config.toml
model = "masked spectrogram model"
train_examples = 39062
input = "log_mel"
win_length = 400
method = "mae"
encoder_parallel_block = false
encoder_inner_norm = false
encoder_width = 256
decoder_width = 192
decoder_layers = 2
optimizer = "muon"
weight_decay = 0.04
Rows from block 2 of the encoder of a small masked spectrogram model, named by matrix and row number. Rows with one number belong to one neuron. Each number is 128 + 24 x the weight over its row's rms, rounded and kept within 0 to 255. All counts start at 0. Numbers have three digits each.
After each neuron's rows are labels from the 100 clips, of 14976, where the neuron reaches its highest value: "peak on" is the class under the peak. Only what is clearly more common there than usual is listed. The data: tunes sung on syllables by a formant synthesiser.
# fc1: MLP up (encoder.blocks.2.mlp.fc1.weight, 512x256), inputs 172-255
# fc2: MLP down (encoder.blocks.2.mlp.fc2.weight, 256x512, transposed), outputs 172-255

fc1.111:109120120111124107102128130144147112116150149121134142117139128173121179136133119127157127083123127114119115131149105122131105159112115151123088076187133147086155142150130112087125143127164132136142111107121150097112124065160148122148133120124125140151
fc2.111:122126128099112155144151130132092121160111184113137121167114173148162135100077113075116158131146105102074111136128097153136184132127124109156123115121146083122119141151126124129160153123096121134139113131125141118107089101179147135140107116155140145179
peak on: /ɑ/

fc1.421:167134145152156103134116163131124148119154141076141112121106140145121124097138138110116116115139131103205091140105124148097085118133086093120129090100154128093104124096141096122102106095131122082139128080161151155091097147114112145115164118112138127161
fc2.421:135129130121116130150112106121156097137114124121101103120140097131097150143122114149149124146097178109100156169145135091120138105126155134128086131095086138167148096089166173132103140089120144157102129152122124136124124134119147116145086158123125130055
peak on: /ɑ/

fc1.112:111139138144150100162128118148102121109135159145143144091128131151091094072147125160117071138157114122131117094117171103124116164137103118137113107121119118187096071113128139089107146104146139111116182146164122110124172090121121183123107159110156149147
fc2.112:126091131113106109095140112104144102146127111104105150111135152163120176118149101142141134113129156117150094106143172164123102135133140143150162108111104162124173051154132133135139137123169131135146123099155106136146151100175111154159167137122130126085
peak on: /d/

fc1.327:124166102130110133128166125171086113159169111149117112145133171138142138168082107128101107104144077135112170117132101094107124148126121145124117137094131118126105138144105094116161134085126152141141087155112165080124106106140155127153118076128070126114
fc2.327:168130164125116122163102117147134122110122110131170079166140139157153099114155168165132070127127192113162125126109132128136168129125139167122148066124156137161127171128119135151088148151118129114099104141135119130123108122135177140124092170085105138137
peak on: /ɑ/

fc1.121:165087148085195137138131149127113092137170136153159121138092119103121182148129148128095130104137084164115119103146088162148138138166102166109094131131114119125115103116145138103124087144108154151131105120130117154184148133082134166149104147130116146120
fc2.121:126110097155157145092113108095104128149130127158167119126128103115137169148138066094126108141153170107145103138133118163121142142141131116112158116148136160136140104124143133085132114120137148136136123155141099164135095107142125132156125137129090142110
peak on: /u/; /ɑ/

fc1.311:105089116113130122109101105128131133089133140145159142115164137107113114154142086128185106108148134115142142091141151117100131107143165125145133105120112162122118134075125139145135122115100152122128128116160107171124156102108115123147154106135171117125
fc2.311:157153100114101124157077111108144151101131158161086149106147105124112110186132100093100166137082151118109096150150141158115143140179109101108080139056107144127120132097094112135129123139140101100146175121113114159149098158150155078075138124123163127117
peak on: /m/; /l/

fc1.391:106090125165105131154169123165089104109130148146127120137157128121125133084087080125112191142149081164130137167120157112096111126107179151156095114132087113151148139139091073152135123118111143110181148092134133109101139103150155105129110110158127120102
fc2.391:114158151126148130080146108095164121138103087126086082128116086158079090117117135115125081140120128105133145113113152165108102135150114125093173127145131118153154116122155162121143176161107127122140119152117153148114095135164079154147138132137143146176
peak on: /o/; /æ/

fc1.140:157109161092110167110114098132139131100131110139126170151154141129130164126107115099127136160163160142141102111165141151127108161127123128080129121130089116099097123118146115107109105111141145102155124111132131112107138137144135150159132134141131147072
fc2.140:091142105086132139091158074122139132148138101137090138144138139165096108126140118092137155133116106114111087128167120151112112144142137090114143139114131121146141085169152113110147140109147107173105139146148103103126142150116101102114172098096189114091
peak on: /m/; /n/

fc1.264:113125141161086119117132159136114101108081189162118107154144103118144160158140134121126095164103126165130145125090129133116129114103160084097135111150128139117102153080163120119129169138174137086118117125070130103108186167118122123168126108164107141105
fc2.264:136173101144131129160137129149078083126130122152117119126126112113165157118117143127120118129126116133103178100121132141173161112165073104111086103150133102139066155144162115081126130143157139147101166127115120153133119177134106111121122133157129150123
peak on: /i/

fc1.82:123117116152121105122145099144135137144152128165163106115148097135140116117141107154143148108136119135086094143167145137108143128168132150135191153159140114149135116149168080112115113102090136153121152093140173146116128089103134111110167159134147111090
fc2.82:106125099168144153102137126109146142142172106151105159115144133130099158134140132103113168115110132156130118119147125144179134153124141144100151114140148165097153067128120131099110111085102132080128157132092165182098128118156117118180121105122111115097
peak on: /n/

fc1.389:103083128105108141104108142161130123130141103172156149100159142115140162136103177135140128096116177134126077153125164184090156132125106147130121155139100151118140116122149098150095137081120171125091106126165123085145168127166137124140128152103114133070
fc2.389:069138123104116129101144096102164133146133125148113143119145145142114100107155129109141138127112133142101093118180113148101095151167131094095118156111101109155137092143175118117157147109131096178111147146139105086136132146133085129107144092101177122106
peak on: /m/; /b/

fc1.178:114126101142129114118151143150097124107125130145105154108137132133118084148083116136131101145126109092126149143100175118155145157088135123152125115169112095066140114105134133120130109093135148124122117131126138163128162133139134151118117137148077156162
fc2.178:155087127141094116163106095159126136094103134110103089169106140144122108174090154168145113084115119106100157128126134108116156160145106121157115124122137161124150167133099131151090103172141146138155124143136107137147127131116194118105116131122095131133
peak on: /æ/

fc1.6:130147134151112129118121132123145122099107148138104111108117112153151128103128126119146134078109132139129085113120133123120091119136157113121109096089126110148107090200136108109133210079112129110138142144146128122118134123130153133114191154115139135137
fc2.6:115158120155144136069121138090114145116112123162142121113083096140120094094142191133098152124139090110121138121135094109083122141126113173151136145111139145141121115115121117158147158083131135116103149137176104136144153159121142109125137144114123095103
peak on: silence; /t/

fc1.243:086152132132141118175130097077128140113137159112103117134117108098150144153128139125116135113149112138101124144144106120141137118145118116140133115118159157156139094140122090124136157163140106117151120108121115134143096155150118159144132134151149151136
fc2.243:133108130112111128148122123106157120115090155101127123154140119138143112191116134095170134107133166108151094147097165154143143083105118115156150110141119154114160108143121139148115102108116127125143065102122118146110162107131164131144161119113130128110
peak on: /t/

fc1.126:143125123157129082130131106147114127126122146136170155135120094126130095108118154141112142124129157140099103083135125137148149148079131141118125138156116129162133130197138098115134175130103109139152150117119117146105129126112175152133112109118135128118
fc2.126:106158145103117118206165123145163135140091126120135131173119118116153125107089127137123052118152145120125125123129103109102138101147111119104172118165086176129110157153131133117120120086103139148144121078113096141151124126114112147144131134104096170149
peak on: silence

fc1.241:108106127145162123136179113148145155143125149129101119128155099154144155126109142113157124127111103162108154183122136079079148114117125159146098151141114128166111119115137116113122104111140111108110147108145089086132122085154147102155137090109112141145
fc2.241:094107136115087125102167096102080123129114120101141118109151144122156132106148087097125116157157130110122146127151119150164166111113067082184148095150156118157099138103146121138133151154120193094136122122134153125160109139127193126138111174123161109140
peak on: /æ/

fc1.479:139057147121115120098155125087153141169139151179095148119146084123098106165097113148128142101121149172090140175137118172133075129131164090103152110125146168127160122102115142112133097124127124119116136131171157125113095151147094117111124109134111108132
fc2.479:117141138101132118105094179137104126076142105131123142141116076109142115134126121116114151150125118139153164128148144097103144122107119133103116063131100125192074174132133119129139117121143133122118095107112093117126106079148118130150148115109140160110
peak on: /m/; /b/

fc1.460:165162098140123105140106113158114133150100129142135132128092115107124103124167128114143105093116135121137116127129149168125134135099155087142122139168138042127141174101124135183140135160133144117096124129134152129108101150093122123101120097133100163099
fc2.460:135080094132109087164185125141094135072117098119133158115114120154117150153127144109138128133146118119123156129150109095117157091127137132151119124173145096127116133101129121135145133152154117131168100133081097128162128133099133107168134144097136122156
peak on: /i/

fc1.424:107120125133134124173101133145087154155106105163121120094100132118129146125095100089152098146141104180123176120119145102167138140125145157156101121129144156143108098120140145151090122139136125130100145158125145162156110163099148188136101156153153119142
fc2.424:148097141140102173120164117119117127167130108110090137125119130128133155146149155114123126147125132117118137115143071129109114121137167101159152132108111150155099149137150115130126141127154095162104110106141116115147110156111089153102165111139165102102
peak on: /o/

fc1.16:136118137143175100137176119102109111121154176157144096110134125114130169087108089139110128105155188159136104111104120141140161080179091148094127113141155138117113110125127140126123129097087130106120135188083097130155131149150151089136141142138115136094
fc2.16:145148139129142101141134118153108130146109183176174112156121163140146151111137097130158124123085190139135167119154152127087126114136105140114152121154104114036148124133123077085133165097096125122092134180085119110120110130176144115107133094118139129131
peak on: /u/

fc1.147:127135096143188118126112098143118131108156134104168157125163121150121070162147099118084122109157103123125143122088088151126096131089116176089109136136135088116114116157132103124143141136123125114121142096146119154148132173138173127196152092151138120136
fc2.147:141155116108189108149140141126143096113136135095121094170106132126123176141134137158130088140100151082108093133127135080103159145093107089129124101135096143109129148150112145110154119121147148156122103117129140165113157111132120175114100136136075170119
peak on: /ʃ/; /t/

fc1.315:114132122117143100120118115106136110110112116090103072093147156132135093140130123148134105142110081141143129098154139155127156109148104112133151102177161148103125099118138166085107163146105091122123156120156126116149082194138124110147144166113083091090
fc2.315:138119120157143119094146169108119081127128140102135109140135090096097067135127149172122118123159143140129104124134130202158111092115083109141175096090127101151134123119164171149129145139111078097100136139106119120148119131112156132170158143147108121131
peak on: /d/; /t/

fc1.408:144126134099174110159118118126142081090099113115124171108112117152166121082115040155092106142075145110139176101121113163146111104164149099124155133118125191090113137139146116115151072149120107130148131158122133128165105126124135103133147123134135157121
fc2.408:095137132148136139093151148110136101153091124141116132152126150156105112121099145157134152140131121118135166087146118152107180133163151090129133159117163131124111097118121109129121144129170131145154155127121091151118121101167048128125112092168111148150
peak on: silence

fc1.134:102111171106092092171140127113150164129153125105167114136131106176168132102139129124132108112126151126103118110180119114140105181167132143109088128188147163201177150086139140132159096142121145120173125120143158131086124172127087146109103119132131097141
fc2.134:127126136173178124154069131121146154141113112139132147119117086142099152111155151141132142114124134153145131152066124146162093139109123125103085117092114140156126153140133113119151136155116150121110152138132153095122182158133125132114111161174176133098
peak on: /b/

fc1.124:130145138122060165102117103148096128087111136131117125122134154120142094097106164081119157146176161111082091126127126138107152127107145101151182116141143121156129127147139146092110137137127112169111154134102135129102134143108110121112141124102096111129
fc2.124:109141097098132116103146138116161121140139102170125144125146147139106133110124113132125156105105132141147078159189134100131118096141096069143141128123150126196187102158130132124112146091124105150123182150076111145091158117134068113131138082157128116149
peak on: /n/; /d/

fc1.367:135137084129165110136136135116132126102131122117107115144092136149125103119104140115147106128150151073109109091124136128093113142126161132124172103114117104092116100111139110114103141155107112163134165139120090130096127109105092139095090138160101104163
fc2.367:105165113084118094138157125099153149161146117107129127092101149130155159119151117146152119108134104122151129140096183150153145123126132111131141149134107100145146164130162145199148118128119108108112126094161152088118132148155127150148093066147100135154
peak on: /n/

fc1.470:153145107135137114127149094140118077104126151126159151108118145155121093150090162129132117141108113113168101126086119098145093119171170118138122131103109158118060164122105158156136138088161142095121136152166077080142105132106117141136123129130114135133
fc2.470:076132115110125157140103077091107164143139122144148125132124073135102100112169153126179123117108103136165138135155126122118113123119163121136131147126163107131136109170134173116137171132078192138132119134119113122158157146070139090130098144113135149118
peak on: silence; /ɑ/

fc1.261:102142133166115108124137164125103122114094143139136103089142128132120108145064121081087120111159104074154150123150148110179119160111149132174148118120112174116136099114118169128127139162105129144122144134123120122140153122113202119137114107128129101155
fc2.261:167115083161075137160137156170117112085131132110106150133111135134123119128135146103066115121139118136114141095148122088131105112139132132179140140119101150182112101105139077143145119122110157152136138125138113126147164136133141128101150143139143141058
peak on: /u/

fc1.506:124103122120135104126132135076140116093126109086102131151150107095145121162144145116106159151009123165142112114148100117111128120128101137112085103122137157153083099132133156188129116090105088110124145138154124147109121130152135106107092109130117107127
fc2.506:146094087140136143115126127095091125106161097151134128126158068134121135146141190165123178126079141154141113115166122126087111153135097148146139118108160164121123107125126148175176101106089110101112145087127115133133105126174151102121142118095148140096
peak on: /l/; /b/

fc1.438:091130141088114145134135154153124118117089121144143166150151100115116116108084098129132146120102103141132131141122140147127119114094114106109133194093094132124120134094098166087119112143173129118123149134139167118145114133141130135117120113109133097159
fc2.438:118142098135137080141156116106124133149104120174117135122140169102124094096143106122122139143119116120112124168150159143138120125135154076134153119111158179106107104146160151124135135130103109168144117143113102143130099130130102098157144111109165091130
peak on: /b/; /m/

fc1.27:188148144126111166159119135127125118141099109116143169146105105140129111087102131114136151083126105143103144131124109089101110122093123134164081143117144155146148180166155084177128143106127145113095122132120095124098131110080103136134133119128097114169
fc2.27:149136148105161138107132141148097105125141099096142113183182131132097132125111135150095148067120162122129113109171104143105148123138084147132129123120106116125113170134124170134116130123172126124141138153101155114157135119101136095140127143132097129155
peak on: /ʃ/

fc1.116:142105137151100149107109085167111143122116147124163129119162133164120122103154163084190108124177168105160181142106149123136150123104115055148112100127111144106135078135095111119092101106091147125081181146136109160106112128143120164111124134107172081093
fc2.116:134150127127102135104155114137126146158143129117118133122130119170108168123149151098105106139116134106127090110156141201085152140122117105156121129116145126120119096160101101140130174107124131154083154140152093118131116120162126131154116144175154051104
peak on: /d/

fc1.96:130133111139111187150142058148114107127094122150177103148106124140120069151113118078165145189166143101145133126136086131141139159144117113139100127151127150120132135112110115097104121133122119132113128151107103171113091132137142160134125109180146162123
fc2.96:126117135134134135061114149094171117123081148135122101132134150138149125142136122159164158097127093112193096139061131127150062129157149122135132117106131108113117120070065119158115130132135134128123103115154125130090155143132117166124098128145125158098
peak on: /b/; /m/

fc1.429:129117104093105117088145102079175128141148138158147135112117136129158079126134154135106163084168112155166115156132154128144109153142129149104112121085138134108135112121121139144136114157092130099108117165163107079131156114130096128178115135111150128122
fc2.429:136138086098139111155144133125139120133099166136150144144128153095119096090111143112142147166114128104110133127149144126166124100133160157126171180186130092131132099150152147182150128126109101093166147136090107122119131156151185135175160090134147133127
peak on: /u/

fc1.259:099129126105169149130135082138102197136148140169147118114127143118140128142141174130149115090100090122157096181121126139169081151137146138103097135132134125149127126135144159133125134114117154126116147112098115127150136108107128150145138176140093087134
fc2.259:114146107115129151090164090123121152146122106139089148139135126140144079121136163142116146100085144103097064146168144143106119144137141106092114130123163092137132100081149131140160139152096127164131106140114120140136118126158094108163147100091168122100
peak on: /o/

fc1.380:130104116082165142133101118130090134168170139140152159142136114178116097107138158108107135081140143130107136119159116119095176158102129149128173144160175140129133170137117129094101098115141108122109104182069150173121110141085131108165124137124122120125
fc2.380:111148188139123115112111114128077157109158152128153142136150183117104131135164113129111156104113112133145127125139104150123083154167184118145150114121135153132123137128091142148163106167171090117092177173132111103165166134141141087158127106140120099148
peak on: /æ/

fc1.494:130089108150122126109109121146080155105135121143130111129130166176093153148193121124139117192130133136121096140134112097150129145151125114102122107138115117144118151105102118147045101112148112130132131150128133111162093148164162130106100110153151144120
fc2.494:087126100141148157160131177129127141158117148113110119138091116124154094187134097125161103081114086125144130092108141111111112115123129142184098157153121147118107126087132159134146125135126148171102119089188150138072170098104120169117131119121116145153
peak on: silence

fc1.7:096118108101118160090131151150183138170139099162091113130104124177138143115138136153101104128142108123130143128149148147164138105160090137142090115133106182132126132126152120129141136182119142115093110108120156117118148126120123133157092130129137109118
fc2.7:127160113129132111117108117134115099191117140143152100087127114108156117161146129151117133133154099120101094142112094118131114107149152159138092159152112126134102134107124118078093109146143124120164137141163080136141159147130146133077115137142141113099
peak on: /d/

fc1.350:136095125139149101129081133159171082137084126202164177108137132103103128108106138127090135152130124148088158106134143167145104140106131135098097132158156108116122109137114154141133125147103146139139102127154148167157168123125107116173130164143145099114
fc2.350:135103111144106110119139130111121155138116073156186116150084143158127122078089090077144167162107169120128095108155069108140178145147151111080075149127114141173132145107093109090152148097134130158128106137095107110143143119114108122123150093130140133130
peak on: /ɑ/; /ʃ/

fc1.60:108131147124147160145129121117109127107145162119126134066127113117095136085099148164131099141096106093119132112111123072155091127141101112132106130101113147177169104125159166131145122163066093152091143173092113147118122166151124139132135124122132104127
fc2.60:124159083131132134099128113159087131152124126135123124120162184117120117097119116152104143118143106194096153128131141102128116140148112154092153150090127102140151069134124106146100154122079126159130140179104162095103123149147115123181122143108160134113
peak on: /o/

fc1.148:184131161112108145115142118143137139122152115118153168106133151122163127117152116136176097134147108144128113135102072148132120153131117134127125139130113079153162053109087095126130146100113135106141125099111131149146132144133137178099175122126122114196
fc2.148:194118117129092148162131128133113124129090132162116155111098141134151151137076135161127084100106116101098136142120077122158143158129100120134108132127126157098107144130107106172077119117111112151150137175106116167162134130165170121149138074129129147116
peak on: /ɑ/

fc1.401:104147119141126117121145109167148141151097147077132140135152117161136145089137162172105128148130136111141105101125099151082105136144108136144143112155150117179118113103139144127125125175115134126113143138125169120124153126154125145126107175162163167143
fc2.401:153088192079157150144130096137171102140121166097109106094092098115119104120131144134100108127111174143144123109109164157150121083135139149132127120135122157119178125109144150113137139166128126126111147077133147104169127085122162134159150128181148132124
peak on: /d/

fc1.330:169132116078132101145086104106154116152091124143109138112140098111135116157123138143171106130083131136141154148160145175119113130161133133124152113154128156141141113093135121086149117127119099112068103096124145123092133140118125160145134148111128084067
fc2.330:166077135152111101141173145138125122091140147091109126109131111159102096171126149111104120158131105122154111143117113175145097128153130078153141084097117144169162126096151155080188113170136102145130103110105134124139158120134157143175150110113087111116
peak on: /b/

fc1.373:126172141142115141083123092100115158189126135167112177135151120133107125103128088113154153161108169079128127150131141128120109173114150146131103111164132125143147119162126104068171172164120095130115136101117173111151116133101162143129135110107114161085
fc2.373:121100068145135160109093136088152106111120144141128109110127123140132140142149151090119141145163090123145138125107150135089049123124165092126111151114140138110130127081107124157145163138209121131091084135152151104103155142143155139138125111134126119104
peak on: /d/

fc1.39:109103128121116134175150152096127158111124119106154154136141123157115098076109155133098083171085162119135131141139134099092112163146102136120132108136100141152159119191130132136127134111114100165110103087108088108136109145121101118139089089106121127092
fc2.39:129185101119122132114131175148105121119132118127133126132115125087117121090111122102074084144121119142153139137163153120097133149089118170121149114110098148122135091162146142134131148125136097123125141145121098130126145103115101149142121127126150112128
peak on: /ʃ/

fc1.379:131181140129137134136142141120123127149100124053156116166131136145115158130141144117095146135119137112125138157124086149088124127119121164143127109143137118118072125130114123150088130108121137128150145129142122159116089194163126122134123143143130106087
fc2.379:155103164104104147139096112118125146107138110154116123146103090131123158132132154202182094158132144149138161129165160094179129145085094150088078123106140164133131163096131094127135113137115127110135125144116143166122141121174115131137117162140119166130
peak on: /ʃ/

fc1.160:138131123092125147152094110131143119146095151134087133074121107102149114127118110066163108145110134112148151153152149103105129126127094083120164106117168125103153086144112167076134138149129113110141174105104093122102143109125160161110182168129129137090
fc2.160:146145115082127144085169094110122144149135140119095110135151093120154081126142126169119133145114128126128099149182097174151113141181089102104128131091122142170146110131163115108169112098102094127148115165162094116133131134136100112117155114096143100118
peak on: /d/

fc1.282:134129122149126115121173131142109148140169116151137149148120139129164136158110106136138158130107091128124142106130108165144122083167123119106164095152151097100105130127109099138110103131146111095169121162098153153133115121162151116106137113167090150097
fc2.282:143158114142145110153167154161113170154139094140111155117139146120141123136125106115113103147151135137064168130126105121169162139105171131121114146163165124147134108115124122086091127146135131095126157148152125116115134118152144092149130102136116115120
peak on: /ɑ/

fc1.462:118118131116135146074118105112157124153150132088117140142156106107114123110123146117122162149146156125143099071167119123115114113117088174156114107142139145161128132107114097128129147127131133143107172073145131125099093147127112077115146079173182140093
fc2.462:183084127115116120125102162147148105110126092119126100108110083164099129136105124166093075170095108137145133134132116126101091144094124144156128110066146149108126148115088170151119110119138126121132136130105113132107126123124173094122100145108079111132
peak on: /d/; /b/

fc1.291:141150108141083180132119129115062134109127160168116085114142135131138147106120148144163163125122115152102134113113162136114149100081155134088182131148134140101137114169138160113140128125113111095143124112135115117133084101137088134140124144145108168106
fc2.291:172113056146103130143097187119113154163153135169137122121119132127118121118127140134141114138106069183150098083145135139122153122077138111141165136122111130122170110180101109104135129165116129131159132136130116124129124090106155123130156077158119145086
peak on: /n/

fc1.114:170134119146129147133132177120155133129095119103122072168176100155099131142142113168132131153114159152109143116069091143100124090111094136084112144146090124127095115114132110154154122136124150108148133117153118099135139131150129155176073147126151104114
fc2.114:072129103139155119120128112144135144114113132157143149123087150156139129158107155148136140156131099139178143107134157098150139153122112118125094202136179121155151164097148116120116101142093108141106127153147145158144118156150135110084159130157124191083
peak on: /l/

fc1.45:095083148126119108125140076060129123104208109117157152105129131090137138111100087132089113086147129137160129131156134151145130148151137152119176106143154130113137135120072105120115112128110145099100111157125061122171115117163104117127138149130169138142
fc2.45:112105134150139120118129101117137074141159135099107156106136100121118141145144161115108167131099168124152093144117142152143147144181151184114138037092107085120100138157173155164129085155138159137124132065154107164139151130138140117154100183161164116145
peak on: /b/

fc1.301:120103121131127145085156170142151106074150143157135150121141091099112121080136107104129090119121074152133109115095109145134140157102095129124129185114140107110129114150135159123108081108167097106155154114099113103062137117131078167114172117110139137144
fc2.301:096124136122116119094160117140160146105106105145098129151138119177142122141163138053142164151100114094103124103096100149134155142132124136123129142104181111119131080173144095115133070111095101134159150149149095143093118116139118149122197136151180135135
peak on: silence; /b/

fc1.18:106164147120129126136177135145112111115140121126150065107151160098136159140129130137153164117172156120103117121171120131118141123117117171156136142124119066161144143132120127125106180128108125141153122149133120142128138075129084097122106151115151124132
fc2.18:092141145085118137081171088106156120135137121146096139136156152125115114125137134116139149120116145125156093113179134162104098140144098122124136154103120107148135099146152127090140122097127126145130134142151093131127145133151092100114184108085185140121
peak on: /i/

fc1.182:112145145110129161091118114146145154119095138152088120125113181145092110137159117118130105153145172116155121128141129124156146151126098100109132155165106144161126104103138117171112170137108113122107136097169178114159126118143146159124122150109146138143
fc2.182:158134070155101084121103139152148128157116101089119096170099094111183141142079150110162087109179117148112144072136151126086089096179124125145115111110119091106156164145113116093126135124146101155102086174118133132129118126138173106117142119103131084090
peak on: /t/

fc1.504:119090100132096168093167179133136130131141151156114086172146099150099114080160140148089122125145123147132143135099107141115107134146111155112096112112090152110099125123132137160181160152115166108115115073122129111118156136110128136177098145116137154137
fc2.504:101166143178127113109076110134139132131088127079179131088089134141126125145103128126113143170128130142135135118130149155128124166147136125138148176137103112123132117067146150083097125118163141155157121138156135133122130130116139121058120153128085164089
peak on: /ʃ/

fc1.437:128113115103097121141112160137094112118121156080101157148130126121134120130126115098129099150113087116133169110146100111130128105118094174077113109105141100136136111133119151085150110094155109140137129141136143113135121157174103106110128084118159149159
fc2.437:147163140119138165136068112144119137150140161109108164121058183065128101136116134120137148169116119139142117106149123107105108106155091155112103130129096123137149159105163110175157081122100116152138101104143159145122145144135132129118089117111101172130
peak on: silence

fc1.14:147102138163150139097145087133163131117116115084167107127149134096116139168118119097107139120126128146139149148123127122150106144111111178111126151177133101167109070152122157106135120147139175130105143073144141137123121110133093118147127125098137138100
fc2.14:143120157158131141140156114095123186149133132154147128150106124119159137098132135127135140178124141104081139101131100113113137124115078093111144175144140124138111085129127134061120172175121136112180113125087155157130087139126138160130115103141169145139
peak on: /ɑ/

fc1.33:151119108126160107085159104109156143163159138128124117144157170141148162132118110104168149129158091135126140110143125140126127091141123083143109170145118139128078144091120106141133130147146151099142141163141176118147079114130155097170096069148143137087
fc2.33:104174142126134103098153101118158153123151138107126122114100137109142100129136116129123127126136120152122142095139070128149133129134112148153115137150151141147139122133140156116128111092062105121176181110119102157071130119120108128125102153148097141117
peak on: /i/

fc1.322:128120132155132127126136131113169162146112156172107105122152090126127090127134098111133149132150117117106120144116119152114116128131098099115137108134133116132116129159128156111167121110125099134122125149124098080067152100154140165145133127118119159093
fc2.322:101083139134113157152137091145144156148109108133099113152134128158164088125132148085124173117167085097126153105092095150144159117131095130130173173144144128125125099138150138164141150167135134101127129118173119131098145129117088179139136148166165120120
peak on: silence

fc1.385:143143151111147106133172120126118113152130107106095116158101156158123151096124087125131105118136130099122156159145156115126169158171131158147124171155100106168126086137167136081133139079125136146109102125116183132133138155138110144129150169146111124100
fc2.385:140107154116147103118127072160114099113127137128150126114137094117128163146094088136154110150116137103142134146107147105137148153128125136128129083090090096099082167112128156127139130152137121133133097123129122121112106173127190135120097150125164113157
peak on: /o/

fc1.400:148188158138134088100104170103056125113155111181113126121156115114111171120114109157189150109165153131107110105141137151126185154112114118103149133140102129129113091168155147112110142151218117134142106153137159131099112122114141137123122126106125144157
fc2.400:155128089156117139131099182125155147132087114102133130122136094151114123145177134163125117094142115147146128160090175148134118093126102126125124104164159121129154166092122159140089103141108144122099129113143161128130129097115178143127095147140124072139
peak on: /u/; /o/

fc1.351:180146108138142085133140122132105151133068097115122102170113125144135150152166107130100143092113133134074137139103133091103152097106112161137132176121124129161082114149135156114095111146105125119161145162152137151147122148164106109135077150108143126103
fc2.351:172155095134134167167106122114090168140088108110086146122092131137156140155132174107164094104154125128201140108097127154136142165137106101114105107132123149099150155135114116157141110146093121126106142106151134135130100127124134125078123121164118137152
peak on: /t/; /ʃ/